From a checkpoint of a small audio frame classifier.
Model: 4.79M parameters, log mel input, norm layernorm_no_bias, layers 8, width 192.
Training: muon at rate 0.0048, held-out accuracy 98%.
Data: trained on two synthetic voices taking turns or overlapping, over music, noise or silence, 26041 training examples, 73.7 epochs.
Rows from block 4, named by matrix and row number. Rows with one number belong to one neuron. Each number is 50 + 10 x the weight over its row's rms, rounded and kept within 0 to 99. All counts start at 0. After the name is the row's rms in percent of the matrix's.
# gate: MLP gate (model.blocks.4.mlp.gate.weight, 768x192), inputs 0-95
# fc1: MLP up (model.blocks.4.mlp.fc1.weight, 768x192), inputs 0-95
# fc2: MLP down (model.blocks.4.mlp.fc2.weight, 192x768, transposed), outputs 0-95
gate.689 025:53 53 45 48 42 45 47 41 56 49 65 39 44 48 53 54 54 67 65 45 59 47 54 62 52 55 33 43 50 65 58 59 50 42 64 66 56 54 48 61 50 55 46 65 36 42 40 64 49 59 29 54 64 56 43 58 39 40 55 54 53 56 41 65 44 33 44 52 50 80 40 64 41 27 74 40 57 39 60 46 39 41 48 48 46 25 36 70 56 54 53 35 59 58 43 55
fc1.689 024:40 51 52 56 60 53 52 55 51 50 43 50 61 49 47 53 44 32 46 59 39 56 42 43 50 53 61 62 50 32 45 38 50 58 36 39 41 47 40 41 41 33 44 35 63 63 59 43 49 40 73 60 36 45 63 38 58 54 41 50 48 43 62 44 54 70 49 54 49 24 59 41 59 74 29 58 43 71 32 49 57 64 38 56 49 70 65 30 42 44 43 72 43 47 58 45
fc2.689 029:60 51 38 50 62 37 53 50 59 53 78 38 50 48 52 57 51 71 45 52 53 55 58 51 43 47 66 42 51 39 66 48 60 40 55 47 54 44 36 42 42 50 54 44 36 54 45 62 51 65 73 45 45 49 60 63 40 49 69 61 63 45 55 42 41 56 46 46 51 58 43 64 45 55 34 46 39 62 60 44 59 57 35 54 60 50 49 51 53 52 64 34 49 37 31 59
gate.690 122:50 39 54 27 28 55 67 55 60 44 73 47 48 41 56 33 38 50 48 44 52 58 50 48 60 40 46 38 47 56 55 56 46 37 49 70 54 29 70 45 41 49 61 51 50 46 61 56 46 55 55 71 46 34 54 51 58 56 49 47 54 42 42 50 40 37 61 57 51 45 43 52 42 28 59 48 44 67 52 47 33 34 51 61 65 58 52 44 40 55 52 31 50 47 64 62
fc1.690 131:50 30 51 41 45 48 63 58 48 48 77 31 53 49 45 50 45 47 21 52 28 53 53 61 54 47 60 50 63 48 42 53 45 16 47 51 65 51 63 45 45 41 59 57 47 52 59 47 49 61 41 66 57 58 36 49 62 55 53 38 32 54 45 40 40 57 58 47 42 46 48 53 44 60 55 49 68 48 44 48 37 51 58 40 67 45 68 39 41 56 49 43 43 56 46 55
fc2.690 137:38 62 36 59 58 40 44 46 52 51 31 50 38 41 44 55 53 49 52 59 52 39 50 33 43 48 56 56 34 57 65 53 71 57 50 42 42 48 29 51 55 53 39 50 28 57 58 58 51 40 62 19 61 62 59 69 46 41 53 45 59 57 43 43 52 50 51 44 52 59 56 43 59 37 40 53 36 71 44 57 69 47 41 48 38 49 31 65 44 51 61 60 64 54 41 48
gate.691 100:58 46 70 47 55 53 61 69 38 58 32 51 45 42 42 41 34 39 68 48 64 55 42 57 69 42 40 57 46 70 71 42 47 32 46 66 37 58 49 58 52 45 44 31 45 51 34 42 52 55 48 43 62 50 30 40 55 54 65 49 63 34 62 52 42 43 58 42 50 52 59 52 55 44 45 51 48 66 65 54 66 55 58 49 58 56 48 47 34 51 47 48 47 62 45 48
fc1.691 105:48 55 33 38 49 70 52 50 50 40 44 52 79 50 55 40 61 41 42 43 35 71 50 59 48 55 61 42 44 54 42 45 55 40 64 51 47 43 52 44 61 57 67 63 45 51 70 50 59 51 32 58 37 40 57 44 30 28 54 46 61 64 61 55 48 35 51 70 65 52 49 57 47 53 18 42 53 47 36 38 49 48 56 64 48 43 57 60 66 32 34 55 56 39 42 40
fc2.691 107:43 47 58 35 52 36 25 47 55 45 59 54 59 60 50 40 37 43 40 63 34 54 58 60 42 42 41 53 54 57 62 42 41 53 50 56 58 46 48 45 67 55 46 54 40 72 64 33 53 45 63 60 35 45 58 42 44 42 46 52 58 64 75 52 44 47 56 63 57 63 53 47 47 60 52 48 41 38 55 58 51 41 70 58 47 51 71 52 37 62 52 56 55 58 58 50
gate.692 118:43 62 50 65 51 58 45 37 53 37 48 54 53 55 45 76 54 70 51 47 41 45 35 66 50 52 26 29 49 61 58 65 50 41 68 56 40 60 42 43 36 51 62 56 44 43 37 46 58 41 31 46 46 56 60 48 63 55 57 49 42 71 52 41 51 50 50 50 49 46 42 42 46 39 48 76 53 37 31 53 44 66 54 54 48 46 39 52 59 42 65 46 36 52 55 55
fc1.692 112:48 52 62 56 52 68 58 56 55 59 47 27 72 43 67 39 55 43 67 44 61 53 30 60 51 56 64 68 51 67 68 39 57 50 57 50 58 46 49 49 63 71 54 54 63 37 49 51 46 52 50 67 43 24 44 65 65 37 58 55 38 64 55 73 47 34 28 59 51 48 42 37 42 33 57 39 38 42 37 41 46 49 53 36 42 50 39 51 28 42 53 55 38 68 54 67
fc2.692 115:29 45 44 55 46 61 56 48 49 51 47 42 44 48 60 47 53 36 53 60 59 48 30 59 74 50 62 55 50 50 43 65 52 50 37 42 47 36 37 54 64 60 63 61 46 49 52 48 66 70 35 55 55 36 59 51 50 56 49 47 42 51 64 46 64 37 52 61 43 65 42 48 48 58 55 46 52 54 59 53 62 49 33 65 58 41 55 56 53 43 34 60 53 35 67 39
gate.693 126:48 52 60 42 27 44 36 45 67 49 60 35 64 67 65 63 57 42 53 75 52 50 47 38 62 43 57 57 55 47 49 54 69 39 39 62 40 38 56 42 47 52 51 61 58 39 44 45 44 38 38 55 57 46 53 51 40 48 57 68 51 52 39 53 25 44 44 70 35 44 60 39 36 70 50 45 41 64 42 35 33 39 48 49 58 74 48 47 57 54 47 48 54 53 49 49
fc1.693 124:54 37 68 48 32 48 36 43 65 37 54 42 45 57 61 62 58 56 46 57 42 35 54 33 50 36 56 58 61 47 38 54 58 34 50 51 53 44 49 43 45 45 57 48 40 57 38 44 46 40 45 56 56 43 37 45 65 52 53 49 44 53 50 35 36 54 36 53 49 53 60 47 36 40 64 47 49 59 45 44 44 45 49 57 49 44 54 46 59 64 40 53 39 46 48 39
fc2.693 119:49 58 47 50 53 54 55 57 47 33 59 58 40 46 31 45 48 54 55 46 33 41 33 39 63 44 54 62 54 57 50 50 44 60 46 57 52 52 52 49 41 48 39 64 54 39 48 47 32 61 29 42 44 40 43 52 72 58 58 51 47 53 45 31 53 61 51 42 48 72 61 58 51 44 57 54 42 34 43 69 60 48 40 58 40 44 47 48 59 49 31 60 62 60 59 36
gate.694 101:54 47 31 37 48 44 63 45 45 37 52 45 57 61 38 36 57 43 73 38 54 51 41 44 54 64 65 38 66 48 29 62 65 49 50 40 56 43 40 39 55 63 32 61 50 54 57 32 68 41 44 49 44 52 41 42 50 37 48 55 80 31 33 64 45 38 44 67 39 62 57 62 57 39 56 41 54 46 39 52 44 39 56 70 56 42 54 48 55 57 54 43 51 33 32 54
fc1.694 100:57 61 53 50 38 40 60 42 48 43 56 49 56 46 45 53 59 67 33 59 60 31 62 47 53 56 61 44 43 57 54 49 51 67 46 36 80 50 51 69 50 57 62 43 38 62 48 63 30 53 69 45 56 44 41 45 55 41 49 52 30 55 48 56 49 49 61 41 32 53 42 53 56 36 50 41 62 47 27 50 55 57 66 58 47 40 58 41 81 55 72 51 38 49 50 33
fc2.694 108:35 56 42 63 48 60 58 49 57 72 42 66 69 50 41 46 48 66 43 49 53 53 57 47 54 40 43 50 58 49 76 49 61 53 51 40 33 46 51 53 52 46 54 62 55 60 57 45 31 57 57 76 58 31 58 58 49 65 39 37 54 41 35 57 50 44 55 46 51 46 53 52 51 47 67 63 45 52 60 56 39 38 48 44 22 48 53 75 58 46 41 48 53 47 49 56
gate.695 120:50 51 39 59 56 58 36 40 73 52 76 50 41 73 43 42 54 67 37 34 48 49 43 45 56 61 53 40 44 60 45 61 54 41 55 35 42 26 45 51 59 52 40 51 72 47 64 37 60 43 46 48 52 50 50 57 32 55 52 55 49 31 68 55 39 47 62 38 57 67 50 52 49 24 62 47 38 36 58 52 55 44 48 60 37 83 54 52 40 49 48 36 45 68 52 56
fc1.695 109:54 55 38 61 52 41 41 55 57 58 72 45 57 66 44 60 25 59 55 41 47 27 45 49 38 39 43 46 34 34 62 58 62 54 63 45 46 56 45 59 47 36 62 46 63 59 48 59 60 26 45 51 46 61 46 46 33 63 52 68 46 39 56 65 46 43 70 58 42 53 57 50 43 38 47 38 37 45 51 51 55 28 34 53 48 52 49 43 49 60 61 38 55 69 58 51
fc2.695 110:54 67 48 52 43 43 69 54 34 42 48 53 50 46 43 54 48 56 38 62 52 52 41 45 63 48 50 76 46 25 55 55 46 46 64 48 43 66 61 34 33 51 57 61 43 31 58 56 30 34 39 53 57 58 50 47 55 57 40 55 63 54 71 48 71 48 49 44 54 48 56 54 57 13 45 44 46 53 62 42 40 39 36 57 51 55 47 68 66 56 79 59 48 62 46 55
gate.696 099:50 72 49 29 59 67 70 47 56 28 60 35 76 49 51 49 58 41 44 43 67 48 64 36 40 44 62 35 54 34 52 55 55 47 56 65 46 56 28 61 55 44 56 39 50 50 55 44 72 38 45 40 45 58 56 45 48 62 37 76 43 52 59 47 57 50 62 54 60 36 58 45 53 43 58 48 49 64 53 48 53 39 47 53 26 56 52 55 57 60 28 34 36 56 62 40
fc1.696 109:54 35 52 64 33 36 54 47 39 50 36 65 37 40 61 50 58 41 49 48 47 56 52 55 54 66 46 57 52 39 40 46 54 51 46 46 55 49 60 47 40 56 43 58 60 42 34 51 43 58 49 58 63 44 50 54 50 54 61 40 66 35 53 47 62 30 53 48 49 64 59 49 47 49 78 47 43 38 72 58 62 58 42 37 86 41 58 59 52 52 45 69 57 44 30 62
fc2.696 100:63 25 46 52 52 46 29 42 41 60 73 38 46 57 45 57 47 44 55 68 69 36 45 66 46 48 56 35 45 50 47 50 38 58 42 54 68 71 48 60 45 63 58 47 48 54 39 43 47 46 55 45 58 52 57 59 43 50 61 53 40 62 43 39 37 73 70 53 26 48 39 51 54 54 37 52 57 61 36 45 47 54 62 50 25 51 43 49 56 52 75 40 29 43 67 65
gate.697 131:55 68 42 38 56 46 51 62 49 26 62 27 51 60 40 44 43 61 38 67 42 58 36 49 67 61 58 48 66 44 38 30 47 63 58 47 48 35 38 49 67 58 61 43 38 63 68 53 59 53 36 75 55 60 42 55 50 59 40 42 61 43 53 50 47 60 52 35 53 51 54 42 51 50 58 54 51 53 50 52 53 44 59 58 42 41 41 62 52 49 51 61 42 45 51 61
fc1.697 132:54 62 42 38 62 66 50 72 63 55 50 60 48 33 42 44 52 45 47 60 46 57 41 48 52 43 60 50 64 42 34 45 41 48 41 47 30 29 44 85 49 48 31 57 71 43 49 57 48 49 58 52 42 54 67 38 63 42 64 40 58 52 58 41 40 54 62 48 59 28 56 43 64 59 51 51 42 58 63 56 46 60 49 55 46 56 56 58 47 50 33 50 43 51 63 55
fc2.697 135:45 69 46 53 36 45 74 55 51 35 48 57 32 44 39 75 44 48 69 41 46 55 56 49 64 40 47 43 45 47 44 62 65 39 44 43 40 28 47 41 55 60 48 54 44 48 41 67 53 56 39 44 47 52 48 65 50 55 31 57 59 47 49 55 41 68 48 27 62 43 55 25 62 45 45 43 66 59 55 65 42 42 38 43 63 61 45 46 50 67 35 61 60 63 41 34
gate.698 030:54 55 42 35 63 53 48 44 49 65 56 58 52 43 24 52 61 53 53 57 49 38 45 77 69 70 53 48 39 51 36 52 55 63 45 60 54 52 56 46 42 55 47 51 48 56 49 47 62 75 52 63 36 57 45 39 53 23 36 48 33 68 60 38 38 51 71 46 44 43 50 46 20 48 35 32 42 54 61 54 55 48 46 46 63 51 29 51 49 40 48 47 45 52 45 56
fc1.698 029:61 65 56 48 65 66 47 46 49 52 48 56 37 40 23 55 57 45 57 51 48 37 38 66 74 72 53 55 35 63 40 57 52 60 44 57 58 44 50 56 54 61 54 42 44 48 41 54 70 58 55 68 37 53 37 45 50 24 44 49 45 53 57 51 34 46 62 38 39 50 54 40 38 49 38 27 35 55 54 56 53 55 46 50 63 49 28 44 48 36 41 50 49 63 41 52
fc2.698 030:43 39 52 56 44 53 37 65 60 47 30 47 65 52 55 54 26 44 45 39 54 43 52 50 59 50 37 40 66 50 68 43 53 34 49 49 60 70 61 60 56 40 56 59 52 31 49 57 54 36 36 54 54 53 61 60 44 65 57 55 60 39 54 58 46 52 48 59 38 65 39 49 64 51 53 61 45 70 53 62 33 37 64 52 52 51 52 45 53 48 53 55 48 57 53 49
gate.699 046:54 54 62 80 58 40 57 71 42 49 28 41 47 65 58 51 40 39 59 41 51 52 53 49 50 53 56 61 42 55 45 50 60 42 53 39 44 30 52 61 40 49 43 49 68 59 57 23 56 51 59 44 51 40 50 51 46 40 54 72 36 43 34 47 54 42 43 44 59 48 32 56 52 58 63 57 41 42 44 37 53 58 58 42 36 44 61 52 34 36 42 47 43 51 56 37
fc1.699 041:62 61 49 83 52 46 65 78 37 40 23 51 42 41 57 50 43 44 66 37 48 43 41 43 44 49 58 69 49 55 48 58 63 42 54 28 44 44 56 64 42 35 52 52 57 51 53 35 51 66 65 45 38 50 51 54 41 48 51 64 34 35 42 58 56 31 61 44 57 52 41 46 37 54 50 52 46 43 50 42 53 65 61 37 42 42 51 57 30 47 39 59 41 42 42 38
fc2.699 052:49 57 46 47 44 40 40 36 44 49 50 49 48 47 51 44 61 48 55 66 49 44 42 38 53 54 65 41 54 47 55 49 44 56 57 45 40 62 52 46 48 29 65 57 59 45 59 40 41 44 61 57 39 62 28 70 45 61 49 55 45 54 51 57 60 30 53 62 24 48 69 56 40 41 36 68 53 45 56 54 46 59 48 48 61 44 23 53 37 71 61 41 56 42 44 51
gate.700 101:39 61 47 70 63 42 36 50 50 44 32 71 35 51 48 49 56 42 61 40 41 52 58 48 55 67 50 42 49 60 53 32 79 28 64 52 38 51 64 59 50 49 67 49 65 55 54 59 55 53 47 58 49 46 36 43 48 64 49 41 43 60 46 47 73 53 48 48 61 55 55 49 48 42 43 50 38 52 34 55 58 69 35 37 40 57 59 45 44 48 37 58 45 38 50 31
fc1.700 085:40 65 43 61 72 34 33 47 52 37 48 65 34 52 55 49 53 31 66 46 47 56 53 52 63 74 44 55 55 45 48 49 75 28 56 57 52 51 58 55 54 51 62 41 56 53 49 58 58 44 40 55 57 37 31 37 39 58 49 48 49 56 41 60 70 53 51 39 58 64 47 51 56 39 49 50 54 50 37 64 55 63 48 43 36 52 44 42 60 42 30 54 36 57 46 38
fc2.700 106:61 47 40 36 40 39 54 43 35 49 73 52 52 53 52 45 51 33 45 58 54 49 54 46 59 45 63 61 54 45 35 66 23 53 37 63 59 54 40 42 41 33 57 51 46 46 49 53 42 48 42 53 50 40 48 57 54 27 51 61 55 39 56 55 63 46 55 43 52 43 49 43 72 42 39 58 61 53 42 44 50 42 59 60 66 49 49 47 58 44 59 57 51 73 55 44
gate.701 128:41 38 46 48 62 40 56 42 78 59 54 50 51 57 48 47 38 58 51 58 68 48 47 42 38 41 49 48 44 59 50 47 59 46 49 52 63 49 47 37 54 46 57 39 40 32 68 31 62 57 65 52 39 49 43 46 51 52 45 43 46 44 41 41 15 49 37 51 60 47 56 64 53 50 47 42 56 42 42 67 45 63 53 54 41 47 36 51 47 49 63 50 59 64 30 56
fc1.701 140:48 18 52 51 52 59 39 57 47 57 44 41 58 62 48 47 46 64 54 69 41 43 54 56 38 29 36 45 45 63 64 40 30 59 57 53 40 50 52 40 50 46 48 57 47 47 63 40 57 71 47 56 64 57 27 39 41 60 58 32 61 42 48 47 33 61 42 43 31 27 50 43 49 67 64 39 39 51 56 48 67 39 51 36 41 54 44 39 51 62 65 54 65 50 55 39
fc2.701 130:60 64 47 48 46 51 38 49 79 48 59 58 50 49 54 56 62 69 48 66 53 59 57 51 30 60 55 49 42 50 57 35 65 62 51 49 59 55 32 35 56 37 40 61 48 56 58 45 51 48 65 37 47 49 60 39 63 58 42 55 44 33 58 34 47 61 54 47 43 56 54 72 56 41 56 46 34 58 48 38 40 43 42 51 62 56 55 51 31 58 45 67 46 55 38 44
gate.702 111:49 43 46 39 45 46 56 59 61 47 46 47 50 44 47 50 56 51 62 46 45 62 51 57 31 56 38 41 40 47 35 46 40 50 62 78 53 51 26 40 64 49 51 44 61 47 53 50 69 30 54 42 29 65 58 54 37 38 56 49 51 63 62 36 59 66 49 45 46 38 65 54 47 43 48 44 33 39 58 42 51 35 42 57 54 57 34 32 60 62 64 54 71 59 36 44
fc1.702 113:43 55 63 58 50 53 65 40 60 30 44 46 68 61 19 57 41 55 53 42 53 76 43 43 58 60 56 51 50 53 39 68 49 59 71 51 40 57 54 44 31 40 46 38 49 50 43 47 48 46 38 52 33 71 54 47 47 55 44 47 41 67 36 58 60 62 65 38 47 43 64 40 31 54 57 76 36 39 46 42 48 44 60 56 40 46 50 58 51 62 44 51 49 41 33 35
fc2.702 110:46 44 28 56 52 51 52 49 34 58 44 72 52 63 50 49 56 50 44 36 45 60 56 51 45 44 56 51 43 62 50 54 39 38 53 57 70 38 48 52 51 57 52 60 45 35 61 48 59 31 38 45 60 47 51 58 50 44 49 50 29 58 57 41 63 57 42 35 53 50 58 44 62 47 48 42 46 42 44 46 45 49 50 47 34 49 40 46 69 45 46 44 47 51 47 65
gate.703 020:31 58 53 53 35 47 31 44 51 67 60 37 57 56 50 50 64 35 50 62 40 52 54 42 34 47 42 57 25 49 41 54 56 44 45 54 64 52 41 25 41 46 57 56 48 46 58 59 50 62 51 56 46 32 43 44 65 58 49 35 40 58 61 32 40 43 51 37 37 42 60 45 42 51 50 65 42 56 55 49 53 59 49 53 65 42 46 60 56 40 51 49 45 52 63 41
fc1.703 021:56 64 37 78 50 56 63 46 49 42 73 60 66 47 50 56 38 52 47 54 42 42 40 45 52 36 73 40 69 43 47 65 38 38 40 56 46 52 51 49 58 63 48 32 43 71 58 32 55 58 53 53 45 59 34 48 50 64 51 48 31 55 35 62 56 65 30 48 67 43 28 50 28 49 29 60 54 32 43 52 58 53 44 43 46 47 48 54 56 34 60 57 56 26 38 38
fc2.703 021:38 45 41 47 37 53 52 51 49 66 58 46 56 47 68 34 66 47 50 65 31 49 52 54 39 61 35 73 36 54 33 49 52 49 51 65 57 48 53 40 45 37 49 60 54 37 50 59 40 53 45 47 44 41 61 54 55 40 33 44 64 47 63 39 44 31 42 35 40 50 56 30 56 59 69 57 29 46 46 48 55 74 63 55 54 49 58 47 40 68 55 47 54 64 55 51
gate.704 084:52 44 61 55 56 57 63 57 57 61 28 43 67 59 30 53 45 58 51 54 37 64 60 44 54 56 53 45 34 45 61 54 59 35 52 65 36 43 40 34 58 47 70 43 54 43 47 58 38 63 68 43 48 59 58 53 42 43 33 63 47 63 69 58 47 41 62 64 38 66 35 44 50 45 54 34 55 71 47 54 46 48 60 45 52 43 31 50 51 42 55 51 36 40 53 53
fc1.704 079:45 37 54 47 43 74 46 23 51 48 58 65 43 63 49 55 39 40 43 36 69 51 46 49 52 38 42 52 48 61 36 49 42 51 40 28 63 53 35 38 35 76 34 39 53 61 62 53 53 52 44 47 51 62 44 52 47 47 65 24 45 46 50 66 55 60 58 48 53 39 55 44 55 43 53 50 65 73 50 61 52 54 27 48 50 40 50 41 47 49 58 65 69 57 42 47
fc2.704 088:46 65 47 69 52 63 50 44 40 67 58 59 45 51 44 47 56 51 41 47 51 30 45 31 51 39 68 59 59 56 75 56 65 38 60 48 53 46 43 46 30 50 47 47 42 53 51 45 56 53 40 56 56 55 52 55 53 42 45 54 53 35 35 48 54 48 56 46 51 54 69 41 49 57 53 53 48 59 58 55 46 37 55 43 44 43 54 62 62 54 47 44 62 38 42 56
gate.705 122:46 40 63 38 47 61 50 51 38 56 57 47 41 45 41 53 57 46 52 54 65 45 62 29 60 46 64 38 45 53 32 62 46 32 41 52 55 45 50 58 55 57 28 71 59 74 42 43 39 63 51 73 50 65 41 36 57 37 43 47 64 58 56 36 53 51 46 57 59 45 58 53 55 30 48 30 47 47 47 47 55 52 37 35 58 42 33 46 49 60 46 48 40 51 45 40
fc1.705 118:63 62 51 56 56 40 59 53 54 33 56 62 76 48 53 38 37 70 43 34 28 47 39 54 49 42 54 59 62 30 56 40 51 65 47 54 44 51 54 39 40 42 52 56 56 43 62 60 57 42 58 34 58 46 68 58 51 56 45 66 50 52 49 54 54 56 56 54 41 62 44 54 42 61 47 56 54 48 42 48 50 68 56 55 41 58 67 50 45 32 49 56 53 50 51 65
fc2.705 117:39 56 51 28 47 52 49 37 36 61 44 44 59 55 50 69 46 38 41 55 60 41 59 50 60 53 62 41 47 46 46 55 47 48 36 44 43 41 41 61 66 39 30 59 48 70 44 42 39 64 57 66 47 65 58 47 63 52 51 60 63 52 36 39 49 55 56 47 57 45 52 62 46 55 31 49 54 59 50 60 58 64 40 65 28 34 47 48 51 54 42 55 44 57 54 41
gate.706 124:66 66 43 53 58 48 43 41 31 44 26 44 43 62 34 43 50 46 55 38 56 58 44 56 35 53 32 53 29 54 48 49 64 46 48 37 48 58 47 59 51 60 38 54 39 51 62 59 50 41 41 46 55 36 63 58 49 67 51 48 50 65 42 45 50 45 47 53 62 33 56 57 56 63 67 50 60 42 42 57 67 59 43 46 35 41 43 62 55 45 32 54 43 49 59 48
fc1.706 124:31 41 42 45 51 56 54 55 68 32 61 47 56 49 52 50 50 44 47 48 41 52 53 48 52 51 57 54 57 41 43 44 29 42 50 38 38 44 71 42 30 43 58 51 57 47 55 49 53 70 54 76 59 45 53 44 46 49 50 69 55 41 62 29 54 50 65 37 42 72 48 62 49 46 37 54 64 42 49 52 47 57 39 64 71 57 65 39 45 66 50 43 52 51 32 48
fc2.706 138:59 42 62 37 49 62 54 64 51 50 46 43 45 54 56 37 40 54 45 46 70 65 45 45 49 45 66 40 60 52 24 36 58 32 48 53 61 60 61 36 37 42 59 35 42 35 48 55 48 64 37 37 55 46 45 48 47 57 56 47 54 58 59 66 63 47 65 36 52 69 52 50 53 53 47 58 68 46 53 45 49 57 65 52 43 65 41 57 53 51 60 41 28 61 65 53
gate.707 104:48 51 67 59 50 52 34 60 47 51 42 53 36 42 38 68 53 39 42 47 65 36 47 38 59 39 48 46 60 69 45 67 48 42 54 36 25 65 54 45 32 69 57 49 42 48 56 67 46 45 44 38 57 50 55 49 60 49 47 36 41 44 65 39 59 67 43 39 57 68 33 38 58 44 52 44 53 68 48 45 45 42 45 37 56 56 49 49 47 51 40 47 55 44 48 58
fc1.707 102:51 51 33 56 38 56 51 49 48 46 53 47 60 54 59 39 41 60 64 40 52 69 66 52 40 62 48 55 43 49 56 33 46 50 53 48 74 34 47 56 58 43 55 43 59 47 33 39 57 64 49 56 48 47 48 50 49 47 47 50 60 68 40 64 58 33 59 75 57 38 63 55 41 53 50 52 37 38 40 62 53 66 50 37 57 66 44 67 57 40 67 56 30 51 57 48
fc2.707 108:65 61 56 65 57 48 49 50 43 37 47 58 48 49 55 44 43 54 50 39 55 41 45 59 44 38 64 31 60 50 56 51 53 41 36 50 41 77 61 51 51 47 77 36 36 55 66 48 55 57 44 64 46 44 52 58 30 53 45 52 54 52 57 37 37 40 53 29 51 54 50 33 45 54 50 36 53 47 59 55 59 57 46 58 48 52 37 46 46 57 51 59 59 70 37 41
gate.708 129:44 53 58 60 61 45 37 62 62 57 59 24 53 36 43 79 48 66 37 52 67 62 51 41 42 38 69 42 47 28 60 50 52 45 38 49 62 43 40 44 56 54 51 49 65 64 68 55 55 49 53 43 46 54 42 55 63 49 59 61 22 49 56 59 44 53 58 48 72 47 60 38 64 50 36 54 47 56 62 51 33 58 55 73 48 44 62 65 49 48 30 50 56 51 66 57
fc1.708 123:37 58 50 58 52 52 38 48 58 36 46 48 41 53 45 51 34 37 40 45 39 69 48 47 50 38 46 32 56 52 59 59 54 41 62 59 52 43 57 44 76 50 42 46 47 52 64 47 55 67 49 66 55 42 37 65 54 65 67 45 28 54 41 46 47 60 51 62 45 51 53 48 34 50 43 34 43 23 18 43 52 50 36 46 52 53 72 56 63 44 42 42 55 45 44 42
fc2.708 115:38 35 59 56 52 47 45 68 52 44 53 53 46 57 53 44 41 48 67 51 47 57 44 51 69 39 58 49 33 66 56 46 53 51 50 65 45 64 53 58 57 36 54 61 52 61 63 54 28 72 42 42 44 26 39 63 44 49 58 54 42 52 49 57 55 50 57 35 59 45 36 35 66 52 40 49 36 47 35 47 59 47 54 64 61 34 42 62 38 26 30 46 41 45 53 46
gate.709 070:49 56 46 49 56 24 60 39 55 45 56 67 35 68 63 54 62 54 57 73 65 43 71 45 35 60 55 53 53 38 53 52 54 33 42 40 27 58 46 40 49 42 42 46 30 69 39 50 62 47 53 59 35 55 58 44 51 47 38 36 52 55 57 30 49 52 63 42 58 46 53 53 51 56 54 34 50 54 56 40 47 49 55 57 69 41 48 27 44 48 33 54 47 43 44 40
fc1.709 069:55 69 47 69 46 37 48 36 62 46 51 51 55 49 64 55 37 58 40 54 48 56 70 34 31 59 49 47 58 30 49 50 52 58 41 53 56 52 40 48 47 37 63 48 49 59 43 54 52 66 47 46 39 55 47 54 63 39 31 47 42 50 54 42 52 50 62 43 44 38 55 60 48 45 52 64 52 75 55 41 68 51 48 35 67 40 43 38 33 59 37 59 53 39 30 37
fc2.709 074:32 49 47 35 50 43 54 37 49 46 56 55 38 49 42 51 43 59 57 56 63 54 47 53 64 55 42 42 47 52 69 44 46 36 60 29 50 62 54 56 39 44 48 52 61 41 46 53 58 59 52 71 50 46 50 44 50 41 54 48 36 51 56 58 34 52 53 52 45 50 80 54 55 56 44 48 28 56 19 68 40 53 46 49 49 62 52 53 37 53 59 66 34 72 37 45
gate.710 119:44 62 51 53 47 53 57 42 55 53 57 57 57 67 52 43 50 37 52 50 43 54 54 58 73 53 50 45 65 40 47 54 65 51 54 56 49 28 35 63 51 58 43 42 49 65 41 29 58 58 45 52 51 31 71 62 58 37 53 22 41 66 41 63 54 50 49 56 60 61 51 49 60 46 50 39 59 29 26 47 58 39 43 37 46 48 62 54 69 48 50 67 36 28 63 49
fc1.710 117:50 42 49 43 50 46 50 66 46 45 33 30 42 51 32 45 35 46 43 36 63 36 39 32 63 51 30 51 43 32 50 70 60 53 55 61 47 49 41 73 53 67 51 49 56 41 40 52 30 50 55 54 58 50 65 54 40 55 62 58 62 49 54 41 51 52 60 62 56 50 55 64 41 50 53 34 43 53 42 46 56 36 47 53 54 46 54 60 45 62 44 48 51 46 40 52
fc2.710 117:45 38 44 53 44 51 32 68 59 34 49 46 43 50 51 47 42 50 51 67 51 55 58 47 44 40 46 44 38 66 58 38 47 44 47 40 63 47 63 46 55 53 39 53 59 52 59 56 40 59 39 55 38 56 44 35 44 47 22 36 48 38 33 28 55 42 43 59 51 39 65 69 46 61 45 54 43 53 55 72 58 37 29 44 57 55 44 61 62 23 45 65 38 38 42 52
gate.711 125:45 37 70 42 66 66 46 57 60 42 43 53 52 37 53 47 42 49 57 45 48 59 52 49 52 45 52 41 53 45 43 51 54 48 57 38 37 43 43 53 61 36 48 29 46 36 63 49 44 54 43 48 49 37 45 51 68 66 63 45 43 64 46 48 36 61 38 60 32 54 56 75 34 39 26 43 70 51 39 60 50 49 59 49 24 50 33 32 62 53 59 33 47 62 21 45
fc1.711 123:57 41 47 43 52 59 40 48 42 32 63 45 48 82 69 55 38 44 57 53 62 44 49 34 55 49 58 57 39 44 58 47 53 48 49 52 42 61 51 63 54 33 40 43 48 51 46 39 59 56 49 25 55 50 54 56 51 67 67 38 37 66 51 56 36 63 47 49 45 43 65 40 47 48 45 35 48 44 60 38 55 51 46 57 39 58 37 33 68 44 45 50 46 45 60 35
fc2.711 122:53 51 48 56 41 38 47 54 64 49 38 50 43 45 38 47 66 46 50 53 49 50 55 50 57 57 55 55 36 52 68 59 44 35 48 45 52 42 61 56 47 32 31 63 38 55 47 50 43 56 45 29 81 57 59 65 57 52 64 46 39 50 52 47 41 55 48 61 24 73 60 59 38 47 55 51 46 28 53 68 57 48 52 59 49 67 44 55 37 55 32 49 44 55 45 41
gate.712 103:60 40 32 47 52 38 44 32 43 31 54 31 43 49 59 54 54 64 59 52 48 49 44 30 49 47 54 64 46 49 53 70 52 58 82 63 39 60 69 41 42 36 61 45 41 50 60 56 38 31 55 43 69 55 43 65 54 46 70 56 40 55 69 47 51 56 42 54 44 40 57 64 62 38 58 53 57 56 48 55 47 40 63 48 48 39 37 33 64 36 54 54 50 64 40 57
fc1.712 106:41 67 49 46 62 64 38 33 52 67 59 47 43 57 56 66 53 26 58 37 44 54 47 39 36 50 70 52 53 45 46 49 66 45 58 57 48 41 44 55 54 43 35 65 49 49 35 42 62 46 51 47 34 44 50 41 54 51 47 28 45 58 54 62 55 56 52 55 40 40 45 48 49 46 49 62 38 78 52 64 43 45 56 44 65 45 55 51 47 58 62 50 46 36 66 52
fc2.712 106:63 53 43 54 70 37 59 63 62 42 27 65 61 48 32 50 51 42 46 56 39 36 47 66 48 43 61 67 37 64 42 69 67 59 67 63 61 48 62 48 51 44 43 43 47 57 41 40 40 50 57 56 58 41 57 62 41 56 53 60 69 44 71 53 38 65 45 47 48 51 50 52 48 38 55 47 47 53 58 51 49 36 47 50 46 52 47 33 52 53 57 67 37 55 36 59